A small image classifier, trained from scratch.
Model: 24-pixel images, arch resnet, norm batchnorm, activation silu.
Training: soap at rate 0.0037, 7500 steps, batches of 384.
Rows from block 3 of a small image classifier, named by matrix and row number. Rows with one number belong to one channel. Each number is 50 + 10 x the weight over its row's rms, rounded and kept within 0 to 99. All counts start at 0. After the name is the row's rms in percent of the matrix's.
After each channel's rows are labels from the 100 images, of 14848, where the channel reaches its highest value: "strongest on" is what is common among them. Only what is clearly more common there than usual is listed. The data: rendered scenes of coloured solids on a plain floor.
# convs0: first 3x3 conv (model.blocks.3.convs.0.weight, 192x192x3x3, each kernel summed), inputs 0-63
# convs1: second 3x3 conv (model.blocks.3.convs.1.weight, 192x192x3x3, transposed, each kernel summed), outputs 0-63

convs0.137 107:50 63 67 53 39 42 36 41 48 45 49 46 31 40 38 54 39 41 48 64 59 47 45 50 57 57 39 39 47 55 43 40 54 47 44 65 47 52 59 50 44 54 38 40 60 49 34 52 87 62 55 38 45 33 72 62 56 45 54 48 53 52 72 46
convs1.137 100:73 67 48 55 42 58 48 45 61 44 46 58 46 63 52 57 49 55 49 62 64 65 45 54 49 51 45 46 38 34 46 53 48 42 48 64 43 50 43 61 56 44 53 63 43 43 56 69 16 48 49 49 50 53 47 70 71 49 67 40 41 46 34 45
strongest on: cylinder

convs0.78 110:58 45 55 65 48 38 57 47 37 66 55 52 56 48 57 65 59 45 61 53 39 52 35 52 37 27 43 47 49 58 47 48 68 42 47 42 53 54 53 59 52 41 51 53 49 42 34 46 50 48 51 59 53 57 50 61 50 61 53 61 39 49 47 57
convs1.78 099:67 50 41 56 47 56 62 50 47 42 62 48 52 71 33 48 57 45 37 52 44 43 50 58 42 53 43 61 51 35 51 59 42 60 65 52 49 36 54 47 53 58 54 44 48 51 49 45 45 52 51 44 41 53 72 63 64 52 42 56 62 39 60 37
strongest on: cylinder; cube

convs0.70 096:57 38 29 49 40 65 55 40 49 48 52 48 49 43 65 44 36 55 46 56 48 57 54 70 38 70 52 56 27 48 47 47 46 47 57 43 54 51 52 48 52 62 54 46 63 57 35 49 55 55 50 49 32 49 49 59 32 53 41 36 66 43 65 57
convs1.70 103:43 67 58 55 53 49 49 46 52 39 46 37 55 57 42 48 57 56 50 62 41 55 44 60 51 19 54 52 41 47 57 56 53 54 61 54 70 33 53 51 49 58 50 67 43 41 51 46 49 68 45 47 42 35 48 60 62 56 47 46 71 62 46 66
strongest on: cylinder; largest object: cylinder

convs0.53 101:47 51 51 59 46 49 46 45 51 31 58 49 56 35 55 40 56 49 52 37 50 45 29 50 51 46 57 48 65 54 72 27 55 31 45 43 46 55 57 41 61 52 61 30 55 46 51 42 66 42 59 34 32 47 66 52 41 55 54 44 47 39 56 44
convs1.53 112:52 56 48 57 54 45 61 37 30 47 45 51 53 55 41 46 46 34 45 61 40 52 65 41 48 45 56 51 48 48 45 55 52 53 53 45 31 35 54 42 57 52 39 48 45 49 42 42 54 52 41 48 55 54 36 56 49 67 46 61 69 35 44 65
strongest on: cylinder; tube; largest object: tube

convs0.131 120:43 54 46 39 51 65 60 42 44 64 58 62 55 50 61 63 58 51 45 45 57 43 48 50 65 44 52 41 32 45 64 54 34 52 54 57 56 41 43 51 44 54 48 68 46 47 48 51 64 50 69 37 49 32 39 49 57 39 48 55 67 46 42 41
convs1.131 104:51 61 53 47 51 54 57 48 42 42 48 60 37 44 34 59 72 40 51 56 45 48 40 67 47 44 60 47 38 54 43 42 39 60 46 49 37 51 59 39 46 50 52 31 48 57 50 55 49 59 51 62 49 32 60 36 74 47 54 55 54 55 54 44
strongest on: cylinder

convs0.186 095:34 60 59 60 51 39 27 49 47 73 35 44 40 43 57 51 23 62 66 52 42 44 55 62 50 54 55 57 43 69 45 51 41 60 42 49 71 36 73 65 49 38 51 49 49 48 53 77 55 48 60 59 40 40 41 38 63 45 48 64 61 42 64 57
convs1.186 105:50 42 63 49 39 55 43 39 52 47 63 57 45 72 33 55 56 55 45 41 51 47 79 45 45 36 37 59 50 49 50 55 65 62 41 56 41 38 50 56 56 54 29 42 64 40 57 30 44 48 52 42 56 52 65 50 63 56 40 47 58 36 43 51
strongest on: cog; largest object: cog

convs0.179 106:55 51 39 60 64 56 38 55 41 58 44 56 60 31 58 44 41 64 60 60 47 43 63 53 62 53 54 47 45 48 68 69 64 65 48 47 45 53 76 40 44 54 58 47 45 41 43 41 64 53 52 53 55 41 55 41 44 54 35 63 48 55 59 45
convs1.179 094:62 51 52 45 63 44 48 52 61 59 45 48 35 62 45 44 62 57 62 34 41 40 65 63 33 50 50 56 54 46 53 38 51 56 45 50 43 26 57 51 42 32 41 36 56 54 50 50 49 39 35 59 42 48 59 40 36 48 34 54 58 32 51 63
strongest on: tube; largest object: tube

convs0.158 090:51 40 58 44 59 57 71 35 45 55 41 55 47 52 45 46 43 40 37 40 56 44 27 51 73 56 38 85 43 55 70 51 29 50 61 30 62 50 57 40 49 45 70 62 58 55 29 48 55 50 49 44 66 63 32 64 53 37 41 42 49 51 46 35
convs1.158 096:57 48 47 57 52 58 36 25 56 45 53 37 47 35 33 60 54 59 57 62 47 54 30 38 65 53 46 44 52 56 53 51 44 48 53 30 58 61 53 57 37 54 47 50 35 40 57 35 53 63 42 53 39 44 55 64 51 77 43 43 47 52 43 50
strongest on: cog; largest object: cog

convs0.71 085:74 43 56 63 62 46 37 40 38 56 51 60 61 42 45 26 64 54 33 40 56 39 52 60 53 48 61 51 39 45 63 53 59 56 54 59 49 49 60 37 54 64 46 61 42 63 59 62 43 57 36 58 42 58 32 30 44 47 35 38 48 57 32 45
convs1.71 093:66 56 49 61 64 65 45 53 46 48 48 39 61 56 63 46 50 48 65 35 53 66 36 57 55 53 45 60 41 43 50 48 54 59 39 57 48 53 40 60 49 47 57 44 49 64 45 41 75 68 44 38 41 53 48 53 78 49 36 39 58 33 47 61
strongest on: tube; bowl; largest object: tube; spring

convs0.190 095:48 50 61 35 48 56 44 62 46 45 64 48 40 43 53 39 38 47 46 48 50 54 63 36 53 51 49 58 34 47 59 31 54 55 48 47 75 48 42 43 59 31 51 40 43 50 36 36 62 41 45 33 55 40 68 65 55 64 56 50 39 44 45 37
convs1.190 101:43 33 40 61 56 54 51 53 52 39 40 43 47 54 58 50 63 44 58 38 39 53 54 42 44 44 73 55 51 37 53 41 63 20 53 54 67 65 58 33 45 49 61 54 46 64 53 61 36 57 63 50 59 57 44 62 51 66 60 48 53 42 54 43
strongest on: cylinder; tube